{
  "horizontal_flip": false,
  "widths": [160, 272, 480],
  "eps": 1e-08,
  "max_precond_dim": 1536,
  "epochs": 0.7,
  "final_lr_fraction": 0
}
Rows from block 4, named by matrix and row number. Each number is 500 + 25 x the weight over its row's rms, rounded and kept within 0 to 999. All counts start at 0. Numbers have three digits each. After the name is the row's rms in percent of the matrix's.
# b510: branch 3 first 3x3 conv (model.blocks.4.b5.1.0.weight, 68x34x3x3), inputs 0-33, a 3x3 kernel for each
b510.20 107:466508542488480516501469493477478476519525507519512533504483500510540535453493515512458488489503502548506471452512497476511516510542481479507460507505557479453484491481475490502480494484484509489504478504488494504516505504449462495505499504493494486500565483471472505513491454482528548461479493552478517526485499500507546483501473482507507483502496471522467516542456473489514481483467501485472552487512579528494478509496514524520500525474492503521507489494459518487465481525475497501521443529520500491479492525486475493497519497465486514504462516598523475511428487472496510515501484494480508491470495452481466519498519523506479547492509478512485502477550566485523526490474442536539476481504508515512558489479544500516515476488471473536534509482521475488485482473476499516509531564538464515509532463518461497475530515472536481493469479485525481477510480469475509519505520492498517476522485507490518498473507539495491508
b510.21 100:537490475498481497518496462514493526508500503528486445518513508518524523465493456538532434528471494523515479485532511559514480495486511504542463511503492431467486503488504491535491509509464515459532490487475500508511487498461445516514495509457489527481482448492484523525422467461517495564520511545546482501469526494487547475517551549502484489517469507512507467528509520485499526471486496532498490465487496487477469513493518515518499512511474512522491464501510493528535451552486497499475486517463488528498502502479451504502503522533506460462512552477494483502516531484482536495504474516536477545494471537490475499474468526528494524462494529475448495503506491500499456500474503488510512518482493489494478514528479539509470516503461506497498515536477491500468508500499462502452512480474454492508530485474499546478486461479519485511480512527465440517486504519486487543473490546481504447493506528514511485509475515535505516
b510.22 092:483517484482513498503483498516505459492503482493543491481465512452531526481485519507490506472509503467508540477498487470515494468507505545502515503498502463506460511533425563545501516554430538532495496501480521465506490494502495489499495482540491477526528512472482483511515436516516466538520541514503489481442497508493545508516522483524548538541516508456528511483549514471519493552529523475478478496516518461535506483496512510508497486507484489484486505505488541480477551531539491541480499493488490512531491469517468488555516494519439514524453492517529492516503500504504472422521495529509484485523492538561483446506501477504537483520519514519511485473484553506493456513496525520493504530507467501492468465496521488477509484526511475495511463478522493508513502491569524487495462510505506476532511478448476494513497460505506559450475482512487492476474486468496520530488523497512472496473496473491513498526507495503514496
b510.23 094:471504494502480479475517492516546510514500444518500464505464499477489524497537521477518529522478525485470523467509507510549505512479503500508469556502478501461518466507531477486511519508494506485482554442476509516536486524463486503518513525469493510498510476506466540457496495467534500502493508535466506490483477522506524508505553560531495506456502497465545522528535497509492553514538458533470487463483481525498451490505543506490547508474486476511519503472516490537524482561561514445504493516475486498543484485477544534472503508493459518483511505486525475480488501491538525523509488492475511508503517472498553433488496517540508526500537485518500474528478501490501457475498498488490508503498476483495462546508490495525508501505484489520480549494487477512509505481458468457501486473483487434467496467530561542521496502436501508509485481496472472483507528456496505503506492483490529505488484492507522485494499488452527556
b510.24 105:532460458515536478501504485439515509503489522528468487451530529513500503483484503487511536500514492527431523502502477512483572493536491538476499544474523493479487486523483463501476491509521505477476509472551506465482515477478521491536507475505480501505472555473510532475533485525505467534553505491480516503501498522497445498507520502494520498452507519533506512499515504518514503504490526520437528484539519533502478507461516501486460482531472466484524492506540539471510532499459533479501501495523544487498514472493507498498500521532499512476501498548461505480483470534524503477508491516493495524540490495524489510582511470557510478481491493488495495461537497469521473552510499491480474500533504538544482531517542463527513464472554495485546490488541498490496489488528467469457509501507479504482451497554506504480506536493539531460507530479518446509519475471499483499493512476517494509519530492485496519534500467527487473
b510.25 096:495481492510508513496496508504479460502523500455525496448456519475566442488449477528543505483463474481520504509536470512498507471479486485467518492500501493530480437494499499497501567499483516524505457515505527498459507503484495472488491505528473515503462469544501532461467503509485495498458535495461495464484517476522523535508503523519445507513500495443506488525501500489486477532532513487493535501492448462491479540529484515494517491489455489471506481519514461505484507484537507492523481494495500486456471509511438484509531532489474526521489490547484502454506453493525498494505452487491514566535513514514511548486477502469496478502486467507482527465532545488495512495452463549525469479510518468530546477479499452504447510513478517488517518475483489477500525488534548507503480485519451521504477494464522521524495519519503503507470499494475473533511512505488507474459500449489519510488505496473473454510474508519558504
b510.26 108:487495500505512512498539507485521522482476544535507519508486509482507506547496497467527513518520531451472476490514513514489489502517500452484507515521464517527494482477517502517473489498506508507484496546487442497549487500478489508512474495498484491503498486505549511488508495502527468505442501518452486508531493471510517535472480513511522484535526499475513518508487499457494488451461501536514449512500496539531506464479470502512547478491505481477505497514525481495481492559490524495454458515492471520514484500479471469512492481540489536487533521483439569502462460485514462483516477502506448508468503535525501471555521515526512490509475482492508461527462492465528499497517540476487532448539467502488501526540490492547484480438464481521516499495505463479500514508465448490452573502483547476467516503505462481524493511510503455546497483469538515479429496495506475521483495491490523541500523469521471496487506489478509475
b510.27 106:508479499498443520498522500498471535497535481498513479482512509491526499530543529489503486506462521522554487530510467516489499507530555493519494496518470572450461507493502507480507502508452504482490473531529484518501508446462516498512521510518540517475503497511502444473555530522451483529448516488478503482495517514499446459527542532536522472492527492476513504494477520517529505484478508484486501477498492499503501521511525456460519510459500451482501516517500544556492517500516475473465532499553495483465579523513470497502516526507477473547506525442502527526503480525490512514532497468485472512465490497479485501475474507509492467473476481504524535527508498490517477501504443518538487484508471538496493466490476505508514533505520483510471478478497503543519466528548498506494534473458504479441497525491465510544491475544464511489504483509487495477553536486529500553497459501491472486497480477490511488535486492509501491
b510.28 103:495443510454544529483537452504480523483484532472532506472483472493510500510552488504508469531492464501493450482514511514510528511526496507499476489468500496516543502456527479487546479506525493499524473504479503494475490463480490524505489546475530497510480497545496500526476505513522493494467507475516507499511490514491459516475504520468524522471484506489486467508484531475501481522552456493505527497523503539508487492474480471481528475502455497484456551541453517491518517505500490494495527473499477495511503543454518490485495521493490506481531520503520538480533483472506455521486467490504482520486473523478511530507484494539472568464530477480504563505512481486511498498459491505504483495477480477524506492520530484507474480499534519550490541480477492520462486487517472472485500515512521521458499557444477557478548516418467543496543477502471517558477486499498543510498494474506496528523532487467471521551482486511468533
b510.29 098:480460517489489534500477462499487497462514503495471536473517499488501516493496506508461528501559487486461543502466512503530470487500498489492465466471508501498493462497471483488523511470461503495536531491477485500513506535531540524543526480496500478516543536530499498472517493500516474493475510500519502535475528511460526497491503503462493509488508529481536481507494458434504509485563505483474471479512503469485546492442564503510470512460516478510506534489482495479534488511500487501497499484524530512489476500491514529520491543500498491556506544484492485510527484477472529510519500541509504485485517500524492516514428526498461480476471474455469471547550483541521441523516508478501474520504514500502483471481448507498458483472500567471440497499485542476516464504509531493511551495476494445529531481521494478498489454466548495492553516484506527510558480515506468473517532511511510494508520510514477497481488469507535490
b510.30 097:548497535505487514518463527471515499544528499463516539496496482499519519534529509521507501469483474520559514464537528533503522490527518555501496481476485510503493477510464499523466544463487470515501486520526474523508496543512521488501498455447489466501505480470507490488474451520485472498513506477511478508518498527496491482536538471515474470488512477495519517550516491479546505521510495491467489510486521476454499485481505493477513441493523466516498476534500542487530500490497478497452493540506502489514512506502444527477508490470449531496485467453489515510476566489510582518530483514475460514457504492464517500511489517470457516483494564487505538456465497496456494482490489507489474521493508486497526468473502524511495478476476488502507517466495493517502487480502515429485515472505478514479508479529497484508487500477483474465462496465529481507524485470477472560493504530482431536513518521457454516488546513527506503
b510.31 097:495546551511477549512509476556505545465503477471509483448524512445474507483518554516467503521472514466470495504491505486486513499449488505503507499499494502503500466483496521529512516514498499516499477482460503504511530506492519533458486486537507483500496497501520502476515524468558468497506461528510495507500476455505462473498479518504505466471508522560489497512475511535473524488507536479492494478538500547466494527466503520468495502515491529476519483532495493535484497435495564482480466504503486487538494472473509513461446479529491495528455482536466505528464568547512507520506529465483528482514483496517496465505501482485479482524526498498530528467492519481465524516539464506536496515503523521546492492504516497465564437527512516481526497478516483506499487515474496500473491509486506515449491482485495494508474536451556506528524550475535520477495532486490468571501500480506521507481502523484474469466516476497498506
b510.32 110:526519546464526498492501520521500534495490526475486503490486454483506520498482462523516522514442538489482522504501476522509492497470541502497468522521509525490486453491481517503497545511521483508485494565482515484464476484470536492490498496467486477544465485521493481491499491492510526449508465488507536533514482495523501486487505526518466498522494520491498529493491485501522440484531515477479496488479515475508514503531475537458497502487459470499523539478479495474486511495442479499568475491461502483505500480508459480482530508478494533486508468508475505536435499529501517480469491513451519507536475495493490518511465484502507488479539518487528574554559495481495484511513534533488491456524510478460570486480525471439500515496527498489486457471523505505509515538447569449508465487525467509462556514499491503517497491498479499490494464480518512509505525465530521507479486469545489494505486505494501492499517534525559485
b510.33 098:485534539466504499518494526485506508501496534511500497488441506503482511503524468532529519517507515510462509465523498500505461538499534530486520469447526511494478485510508536474524520505515479496495479471469490496459528495482452475498526508501495511534519483539507488512509458462470518467536518511546561501522469499522513522490514512548487518523516528512502509523467505464498534506510522505482487506481503518464487475532528509512486532505514443486502545510469507482474500463480465532496467497480500503467483482538519540533470478550522502485540546498491491514490478472541488560512486529488534439489507508454474477506482480510477536481522497507460491548520498471522471477518514494487502515519508471492543525558544554470480506452523508470496542492475507470500497509467488454470491422489509506448517508468541477535528532489494505504497496500480462523525526473481493509496467525458508500491483501567526506496482503488474521
b510.34 104:468520526487517508516485504554488547477473512520477499517480485501437534494481536519490444503534468502452537510470484481491488472540549476503458491489506542471510522544516493442474520503494518529497475478513515552472505510495507505492530486504489504540499470510475503512519508462467478517502530491490533456473548534499505504508503473469487525519491541497499472520500503460459502498516499531507523491504482533475516447458504479505462486442470522519490473502514486520501512499526482484510480509505483522499519494517472499531482502520449502525522493481508549486579493464495487494518487483507552500507494542504496506490490461505491491480489537469463473503497478530550528501514442494515492497468471475505469480505486540485500469507483550476474483553467500507502489438524488512511489471470494458534480506512512468493483507530488445488535510502486493487558483526484552472531520531529492442497491531487457497477494536514482494
b510.35 106:480489519498478491540508520515473538466506515518516495533502461462526561493519470487476539500489495452494501502488543501517481499472463486500445500517532504530504541529490482538508466467474471475523441547544489490466482471478506541498513488477506508518503494484521461505539460531512518505485471488493513502518513468506499477496511490481479474522505525499476539514522504517474455433522475495499527462531516468501497468489482551510510455470475488443536534503474552478459549479450520480504514503508489474483461534482508518472464523517505522464531510485493513520457488504513464510487475531475510503467483479512499521518514497494521470496494488505511511550532482519459487510490499517489510526479463522483571449478510524477531510524474515517514509482540511476531456522496512506522518483516487503522498486526511456484579495482492489481545478504449508493503481517541485443534506466494501491499491458508512488509476538487488495
b510.36 106:461530501517530503553437471520512510444474509508507501502505536504505487498497495491518503507484470481464464529473493488479517473470476539495490493517519515510529487467483506507583514480495499440527493499516492494529478512536488535525539499524465516504487462478501524514512466531521494443512468490506506508454534477540538487522499514506466462463477484546536498546504476492472467549496528531498497518497517548527511503491516514538507471534500533510535485517531491490488508534512524471528519487477500537514441483501486532501496452494490526518461472504490530520520482526488488511514483479502504481491471475459515461502476481505476505504484479502503488543453453445519484534543466477507527551510463482466526493497471483534516523497484478516486513523468534512481501508541518516526493509480516490498513515481541519540460491484520479524528539518455487500547527555521511500456529545486514514480510530519539474500477474491505501
b510.37 103:504540487533478480509515487448517515493503488486475499435532494497475500489502491494498537480485520470470523454511509475490496512511464492477526468512457501460527544520498471499502513458512523464495476520511439535494528498524494509486429474511520508510496490480533498510491498481486487500523544498486530497474514500471522561492506494514491482514543507535504511501495483517493475494489497510487485492464530481490482492457474485493512499489522461483494468526473561512483502494482485486476517526521460474508464500504489474523478497536500527478504483525484528498461462553488514500503495541482505518501470460515465496500438520506531463509566498480517473466502512516488519522486491550459506526465520492509476439519516497507452480507449472472513499555503511535477508461502502428539514481493488509507528493519463508468574462507509450472521502514485511453479491498548517483485490509480489519479487499492497475530504574495455471
b510.38 102:436505547460520516476510496472475546508470539481521535509479497484478505520453513540491481513456564511493472539495480500506476525488491487489478469537496539512508459553510476528539470524525510484498487482511505556486490479522478466506539481498505510500488503507498473526505482512497504517410522497467523480486522489508487490508506514533522522486496503513479547483508471480491486480512490510523504483523449483499533505514521479524487500475481537487485548458481479481497512524532487479554497497501512497507499489457512469505496465477469490518544487476505480500512491541467512541476542494479492470450502504498488491451492544459564543504533500494591480516495482518458510490507499504499492495509480486496491532491507483536529458546458522504500481487464542500497457531466504481487524512470531513448467489529472488514478502459487458521520501538498525518478495515467531519517536512513493537502504492509529489468511501480537474
b510.39 092:486500534493526546502466525506470488490503500504461531491520476528455501541499507501515500481538484477474533530490525500531495461470522488487506508520516505510467472481494496491520488471475515517501503515457519495535512532484490451469504515508460504485480464482488520497478472442509482461501492521564459504518510497486513469504462504524509506480496490512476438498502484504476509489532544480521535513505522529482456482519498502507531488502509498504493507517521488462499520475480491497561510488479500502511506475485499523513474455497544499496465499531493503550500452540536537473535480471472514514489465463478467542520474541514484440485497465478486455496457482456532500491523537520494500466464474501507498479483547520514512482508472511483573485503593431474515449495548486473477469498543529502490517477492503500480492462508515488523484457476530461482517510499485457509492478524494506472483486501447512509491541500497510516
b510.40 095:526489459502505477507508501513482491478506523508493485518492475502494556474480533484500470551490528527511522483503511493516519486475530507548492493500556490454504486487533484559477501514471495529519503506499522522468508529480523496485513533524496470481482577503495513498521451490492490474514496500482535545505473543516457494464489524496555490524530547486517473524487531497504500496498519520500482501492519492520523512497499503528461527510521492505566533507501512478541537514511484440493480494485517508479492481505500494488473506541521517530525505494548534439500508526525461478484524510553498443462496535499491463535556507523490555505493469536502510502509483503546481543511493468470489481494476523490501516507474499479475504466533545520508509474510485491473474525521507522512586498446470512508483483519476491505458513451493516500517508498534489466487550464485536545510457462489540503467500513547500493472523487476484479
b510.41 089:536498502527495508511520518466514520503510470495515508469490490519470501488487533498478512481487531472521465517470491525491513528495458456509495514495490472495469488462501508539500487511478506481514482479484577514486509492420461515479496519498510483470494496481527531500486496461527510473498492544507540500549524508496537526493508542463492486482483447485464513511531527492454509516525526493501482514517499508478514553456465510500471496480471475485445506521526499477515495491509505472535469497489494490486502493486480505464476506515504507514503527501444502481485488507498482477504491474506495499500542504453432531517494470516496487490473561488493526551563456513467477486483517521503478510484504493490495518555480512482501526506525521443457466489499474472489531514465484563479473527447490437466546530452521522536475483506478516532494497544474473502516508479478477489502484483523476533469486509530540502480512451519551472
b510.42 099:498463538488477529533493494486495454506497480503534548455494419465503492570520501515496519484479511522521501506503538512485480504497504501443502497536536502523526485516494461498468502510487471500474488479514539502510524548458527527469462478524484495494541477523453457500489477494509523435471476534548515526495466488469480488505513523521467497498542514463492450486515503489516461471502561510477489479484583486477479496500553461478504523494482463512500507483521498483505491482509449499496501481480503504480564475538520487537488541459521463523536496548474468498502524485519496489525466509527463480455504506503472469498519555503483532500478495499452536488492521441502537507478514488512508494504454506514489522520469513503503498468522507543522492477507510513502509527499493496514513486448497459468508518498476474487503487506507523505508460462468482498536529508472521519488484512525523511532487487514489515521484482502525517
b510.43 098:479464511534485510499470515456520493511524476488535532540484466510507487496495468478510446534498529530510470443518503493483536505487469518511522547514486552520482483460506496484564497508525492499484494456519427540503497509464503486494493480530517512480510470501504495515500504484446496540487476556509470452498483476567495472486516511548518457520495504510567516515519493494496510467522476505466520500524502508524491436496516504488529527508493483513519487526516502494489516543520490523515473540455474515524499508456509485501520518492485519491509528532473513486494465526492526516588516466496481458492510528528521478481502552489471480434501569493485483482462502487498515516503517505518527518475509541494483467487506499520487501476478517529454538521522476474491508515496481557502513485500509516509479470556474476514501542509476508474513478497494479472489479459488507475462534491477523513482463525503489513528470505481494517
b510.44 105:522501523524485501538484506449540540478537488502511559498524515485466519493489504514512507501520528516445466522482530503513500504500459506485522470473484491512478479552500496459518477519508490519489503478484507481540545502555511530453474472516507471511486511505504513505525474497517461505474502493502480453514512520453504488478509534502490486486480510515472515492489531482487518477492474527510557500509510504522491440482505517496520560466525496474490530477519493508528485492481495505501484489512459512503503493500438462565508484538521479533539577479561531437519484449505469469510509494525512511477512476512505480499491501437498475524478496507479508522465496602515461457507481501493480498479513541499506486501498491532493480456493521499468492513483521468474501475514512449485500532451487518509513481501519447490516532479495502489489555482540500511492511518512548478496505530474513513538491519476494502519513536491458501
b510.45 093:497463515461463503496473497523484502503543511492501486449478530503482514478507499471505492512442486552493492531537501416531480538490493498497509495493506531485477503520508459505501449479564524511483519462488436492509501481531503485514506465492494497501533527519512431521513478506512507490495460541492515524481531476501554478492497485489514503509524472514485491501474512490542494503540488501511465510514459502518470492537495450498531527487516493514457504485472486479528486515496505554535513517467489487488484489515508473510516533495508503449476518497507486512491527473526500509480507498529494468541478463502475499462490490498485452485504511480505489579511490526497488439495440485491468532552533444491480497484475473470454491537453508506512494525523490484481505485552504531493492457514527460474511519502511480537523479436469544504439495523476495499488465497472463488493508483475527502477481479484499489518534516515472479
b510.46 098:459505503501561486467547456475498479503482505496503500493486494505472509492519499515470512478501490500495533446508493488557510477520468485507484532485509552498502481494490491474496530515480455567487489504525519500485439522524489523493482519481493490494478505545524509517488532463502512543507465487485470483482547495495460508497524525524452511503487472492464511529515516513504494477547489483483506509474452499470499478503472497482505462485555493493508478505509494462495543472474525521476519487465505513490489485542503432538525459543500462496485481517497515481461534582488501517506498490508524481520446480483445495574471456540510534503474487488500519530477490520520501478518464527493480476511490512501446467500502517508510506541493475481528455544502472519505514490500472503478533489502472502488429505489515501505554437546515481536510481515472492486502519488465531508473469514490499534482509514464518505511487530485491505
b510.47 096:505477468491488504486486508502484506470531496494538510472484525480526495499505489504519471501509502493499521492483497438524491494528448501466501478471481459541501432524472503515521531566496511478532504458487490522517503509465479495486489487485485503472501534550532525494483531493563502544490493483514492463530489498460504483488498490492540502518492488535507490490531462463507494529485490522487505493483474478489509481529518518500481476482507469516525443567471474473523539517499518505440489526495492515462510463503486468487472513505507541497519550460472452490484481521478519496470493485476489521446499533596487496494529511528556536527498503516525511530519482514488536488487509502464512523514508474528512563506518506538515499503495532478481508487514491498479475487487545567535524539504474468505468511470502541497553498495522526501461513503476516510504480495570528448528512493492474482508551504500493502522504501511522506
b510.48 105:502557458467487526502459489500572519491471492505475477514460513512484511490483503485529500486483463531483473500558507517510487517529473484479515501484521539564521529517491511460489461517475477485489520516516506520498448487530511545460524482487531509528486498516471477504488522522498539510520497402461464499492512454481473512501511503514485473526533473497437500499539512514489493493508498518507527509526477531503522496551511503485480470512487505528488469526471572500469489475477485496531477510496514531503475494505508499525527494494437498471467497471516474515510515578526450483470503507496491462488521506493497543487496464530466480503480501476480542558493474459484537462520499507489508480502496517510484507546469519474500468520469465481494497518491538485502510514464497500466483506465460486480515538508498509493499488543466510516482463512474508522496499506475540442493484507488493521529491530465508473534476546499514489
b510.49 098:522510506488441540510508466460455468546492472504474527520488514508522500537501511487527488547480446504523487449488453476438487507536474478529461486486468516510463490527488503506493465502481479504468494527487504501505531482487512496504571508518529482531510498503502509446547523499509494510472490455546532489457489470520523501471486486522499462521567532483476495505502494531477470469486493499501501486504532522526543465505484465466520522505496482527517498470510483509514491536517520469520534463485506477501533550461489492461518504514500487498506472537528501460512505471507507493502536483462515481477447497478474481500447517494481449487462499480480467509546513474485498462485504482482489550501513479478453471495498478510518434536478483493465516475501471480496487496489464482478497500454449542485484480494514512533488520482508532518494516504499496523482517453522513508490471462504486525468537465489503453459488528486516493
b510.50 098:442496558510523468517521505499488502521509510500522517465516495555517467492500505539485545458507473532497496566529476524498497466504513517529521513507504500494497484524503461506507501490490500473480502560504533523506483500482508496497486528527489470526467465513500490461497511474532492524530494453502471502550469453482489461522480518502480523542495460525526486483491491508530480524489537488494460516518507519484503476510516479486475513479495501533488501486516497494509456462529485477479515539488493502494480500509501536453528480494494487498440512533457501557544514495490523488462541485491508516467419534462517486484467500496476525454536541522533474513486494469464497497508533529480464491504492466446523528502486542515492536523482470468512465519511499580483508469511466507479536460566495481532526469482455503496469472497494503510493526507484504486499512514529499493544495485502490507531538460519475497499500475503454471
b510.51 095:476518449499475482522514486498545502492504458506507508449520543527500535477529482480483520512490503503482489513516489500512484489500493456521482517540502477532519520482487487503514492536482529546503494471488520471478509480508508464538516508507546498554536531487488517471446543556493440483489516457498491496476508540505490531495482511517527526484513566499508520519483472472511505502516489456519504473522448486521546513480472546497513520539502525553460500484419531508494482454504482541540535475539532524517481483459481530522499497523510520495507495475490477486561477492471476488462515524547491514548481472518488498520499475451555451501496519488525497482487527508467492529478489506503501492508503440503529499493467473508468499517489502508505491474504516495464560518497520486483494510496469523522491507497531499483496498513541482472545465499517493520538483467478532470481533471557494512508507469505500480486471520527536490
b510.52 102:479481486525499513522517523543541549460481491505511463464475479476477523536506479489504491520505530522483462509463479506514503534535544509487481504509498451484518496479501480497458498505525513510487476522492489555511501512497485502462495547494471488498500478497532486451462497496504512530476487457491508452476483493517502507489504483510514473530506489476521447477450491507478480470498566507494488483488491489490457511485498497549489487474487514530514484536462509526495498475504491446494493475465478502482543534486491455475480520524544479488453483438512507534515533506497500495433488483533508562539554570501495471471472519505497496465492474510460525448519501542507493506508485529540521496485490489461496469471490502476490526523487507496479471502484519506483499460473542545531506489470503507539474484457483519473491514453492480522494534515481451476499518492517530542482483439527500534469488539521479496469527493489499486
b510.53 095:476461503513484481494533530461503481472509492505550522511518472495528492507510519484472480490488505500493537496548508487475491530514510462501475484455511497558521468467495520520525451504471496493514519476482510544471485511468497482457481506443527481491511518514494453503554532480482495454509453475514479469484527507516508492515528505434512506495495606526501473526503506506489480501488524493504503541528516538504483509532485520487471488484530501540511478542494525482491500497512529465535497501479521492502500529462454487456474506513528475505485496496503510491518500496509512475480539561484453550505483495510479493452540497542453484506502467531458440462522515518497492517473499529496479492510504509494473478493445517497519496522479520526482493500463508514521461544499503524527492490491528538505550489508540495466540502486510518476488435499500496484481504513499500472476498499467554533523499467521504448534514528507505452
b510.54 096:529489490493464498510513531542472527492512498516519566539538522491484525499473477496501500481489489538529481480446513529504508511475472528543520510512546483519532472504537553485512508510497506483487489507475467471478492472509478499497472516450463486491524529531472467498515507530484524525482482475524475501489509477439503514511463545495527487488481437488481536492519530469459519475495460527549475485501470532489548452519508489528519459455480498495521534465523545533570491511481484475498511498539477507508504497523522471500486517491490502506487490508479450468483519480515478485485507540472487511497471543520504532520487501461497551493526499466484461480473462514456481525546543459510489500457463508484510511522499514506498440474512506473477486488473484521509458469495473523512527448517502484538475530481478524501474511546488468524505482526498533457501476511495510492461498474495466467489509507501487490477471506525509462
b510.55 098:526505509485518483498510494485471503526523503524465468461482487503496484526512487499493548522448561522505558480537482493445535488489524498491471495498506538495521475544482497515445515514472491480505516497483520516492508516472527499510513460518498504525509493487511520472528468448547487477537509489459513530470475496520473476477537496494480485492501481514488528512514520501506492488480528483461539492519504510507522513526458549467492499508508481498491442498517533468446545511483591492447490479494497498506528457514482504509489513472517502541513489499468488493469541528505505514531481459523492467538466473493495500549531443466520478506478536537542505500447509463513492475547496531571518493506486526512500496477525473497519461498506502522495540487476479467549530462507515521481462503499477498479553509454500482490481560491501518522511467524500513474493480515521480503476514532529499508501490518532480480501545483519502495
b510.56 111:481535451498516537494483511482487485494534468485526493466498505499514479474514499511506519550474529434533518510495488468515576485493464511465481502477533462523486511484478457528528500470497481498540501511496479493534504496523479491463496537460496472530490543527491481460462533497531473537488480507499540528496485527505524488528555424507490480521501510505537475521451496487522461491463504543533475505533476474492506496505506510477500465490485484523489479534474497448491529500443504551523541510473511465470466499504525533486495522509487528501489534506496479548511496485502513493511507516506538478471469533490505473542497519522529484511497520523469476484520548511479479497483481493468508519495480521473509496498510451454517466477488491523522496480562440510467460544527463501510569490509494505493455534497479509508522512512538484499504512482481484471499504510500511499478498497522464489489525463504448551470495471491489510
b510.57 100:480492498459495508524491493503489535480505507505544482483510473497495501504499523459497506494493567523493496485509488517481499525498561517481511472542513478519467533432507522526463521452487486495481517505490479526522473475438493497494486462493525511547501470464512545480500492493545513517502530495486483540427487493496535527494530518521504506497497495489466477547495497498503530505513500464471512509474483480492483559473508462507521521526489480531513568523465564494474481520528513446466511538479527468516494481501514497441513537465503494512504495457535500513483520471449518521510502525499531552480501475484497492556536455509496530490500489494485499481524481481520498493456499548481526473502512519458515504478516506447525475523508503492485508488545504512473579504493498524460502491497484500483503484482518500518525513533500508431522526520530472468544506469496494519484484463482510520502518518515502529539477478463511527
b510.58 098:522516500489528514479521504480526529487506468503488475508491507500501466483475519550519501498534471485450507491513474503483501509468489491499505527498490488475505443481533466459465525510516489512514490487535518507501527543510493489490497516500511517502506485502525513507463496519478506515520515530526513531479494463486487464480476482508504510488497468513460527505512460453534459527537514503493501513497520512471503486515495535517507504484542536516494522507477458479451514481496524540542543480534525529438485508486498534500460455501537497495500585468531487507484463514501498464488527516517464509479484511486512512512532512479468455502545471550483528514505463475494478477487478484513487521498516516557500542562505485501469521463508495501502458530494534512567498501515528455563564488515456493529508492446520512530504447471545502514511484519529565511514485553462503521520484482526514483516467517495534499534493520526505505
b510.59 094:462501505510542532525499513520494537482473553505508514465515539499495474490498532473506488521470551508537482493502489524523511526501523519469525506516495536516518476496457456525474512490522474505505479512497479507484474477519492481518473528468493462524477517489493537507549540502498451484502435455460529510518512489506474537499535490503502499473512550456477513500524500471497501495528491527525509527523494490522492489489522519478469494497495537513491539491485513545501545481483532465524495497519494488427473496494508491478458517461500493454466477500497527557477480533484545494519499479495539486485456559443463475480501490464475508498524551482449533500529510471497472455503503473463468474528495470484501452471497464466511527540546465525505495497497514488485513502534467510496483504504498534492518465516474468487442485474477485497491473497517499516479511506506483477508500495477516492524479510505480526488432501507445560
b510.60 102:542479523476499512510510504462508475527505507471541491529519449507493507502527493492491489521485502488522473534508472504501491501528465506476482478500485520506484493485502498469517546460547517529476530530518492486480503510528494498505521481450473475533431488506481466533517563479539492505488457505511497483486499517449503463500473521515498529468493499467507554502498530474523456500488495502502485520487506493527496518474501497470497466495496515511517498509471471513497454507525525524491488514529493534499494496477501504526508484507470506490514523491508487481551474464505492499548520511491518473467471556505492492511504567506477589464507540471488492483493454496454512549520497488502491466522512509523552539515550530492496519450469578466489527500501518489481488502468458488454597513482474491502490498500483472501493527547506464498513475429513541476495508479492505478484512506500522508495501492516546480480467498502455508
b510.61 102:467524461466462508531491467499495487497497534483455456506495512547503498506529495485504528500466473494545508529469504525473469481517512499518488496551499479502461494560425515554536483488483477534513484504462521456502492517483496550465453517490530481512476509505506540479474531513500504487531516517524497433525493485450512503476486461523500508535553560486524497479512526495488492501539457507492473457504511451538515535481524486450528506508473504497485487496485515507496533527523527541585499497495495516507485501470483448480475543504526528506505508513459515503533516500450462440531514532529487524507487476475479515481489488512482462539537531494532497510501451509490479477521487503485491512517504509498517475522488500509490508511514509539478506506492492524509490476470546501543497507478516545552546483468485524478500468508492499516512512516490487487490525469490512492478503504528508502455489478483519558514473501525495501
b510.62 100:542529516538520458447506505515504502512519463524487482520496531504473498512495492476498437481495480470490523457542498537490490539468506496497555521478526532511517500503492501530493508490485495483522541497490502519536491517525533472523503508446515464508495505516487500565510509472538479494504449476486437483498487470524514528482513506476515489546467536534490540474474478516454490504555522453507528495469499508494528521518466489476481533491528457487510539520499501503494528481518493500493503477501488465506479510490500447504503516488494488525526516448539506511487491505520505475506518491479508493487551478501528505498532517536488450577485508527576470467517451484552482505504490494462534486511526524479530490475505497535516502450517528518460528497484506491507493504505496529496470449484466520476559512458489467482529499480545523470492490489533521516491526495482482527527525539517475524535485488512493458507478494469528520
b510.63 094:500481481473479486485507529526542481467523500486473484515490479548457498517491520503517512498469506562493509492504519498515480521513486467434521507549513487460525438479467481494500516466488504478502457495456530468536502512486519502445493554496514539473469495462518490475473472486479533473485479492543515539538484496481450505542466497470521466514542519534478488487492512507506468512499482455511535526468488459501466497486484477501464512466513514480478479518479490466480501495509487500483545475473536488485551543484552492500526471494477504498513506502528523462498489478495533498489463483543503484496443441515457486513488507509500496511474492497485514489508505497495467518541456540492530471493516483484458490479526483471521510518488500447538503484509526535471494488510456511481499512450470467525492493481497508522477520496508524499480499556498514526445536494526507457502588515491481498492541472524494486482508496480501502
b510.64 094:482545494453590538458537478531521474569492508535484488539465486496488489507517498488499471492488469492499495498482526509488518506503504480487517501492481564516500516480504492477531510498494492543457481488519494483502483422479475469506499510530535511521524504524520492503476550473532521440486494512513532475489483503485495490516479475534491518454485493494432504469532486506493513472497517530569518494510485481470525496497505488498496529504461569533495510483501525454501556500473476480506528464524485485499517497489531506491523542473536503461491540511476502554480497512493498478506529513483527509486498537451489529490497461496500545472496537505509521495494560465484569465464536490497485509494513496501459464490497520489523498482527506526535476528491477509503527518469524503503480514492541513514545501472515497494473490499473541488488442501499494514547468524488488492496507465519495470510530526469477531498479518518508509
b510.65 095:540486463513514491484498469526519504504505502482513479471507511505569518487561535534521492473522500503494569550498510506483467495528537478510513485509504492522506498476525530501489478467514485554450533490519489511481473501505459495472509500480503493478478522513485537504583570519482522530506447477466539496479451488450512494488505504496477519484530488456516579465555505491470492508492470520505475499511515504547504518486463495471485514494495514540509449474464480475507524496528519505467484523469496527503524508556512520531495484492513542479502489495486456511481505503453494531539491508480493488508473511475448516512484464475486499477530523505571526451475497454488467540502490510500479488532488525506505520474500485508479572489476471498488473473469504537503465496462490456479515466510525503480543501473483491470521533486527522501507503512499501505524514505486508474548483501505501513480530491495509516486478508491510517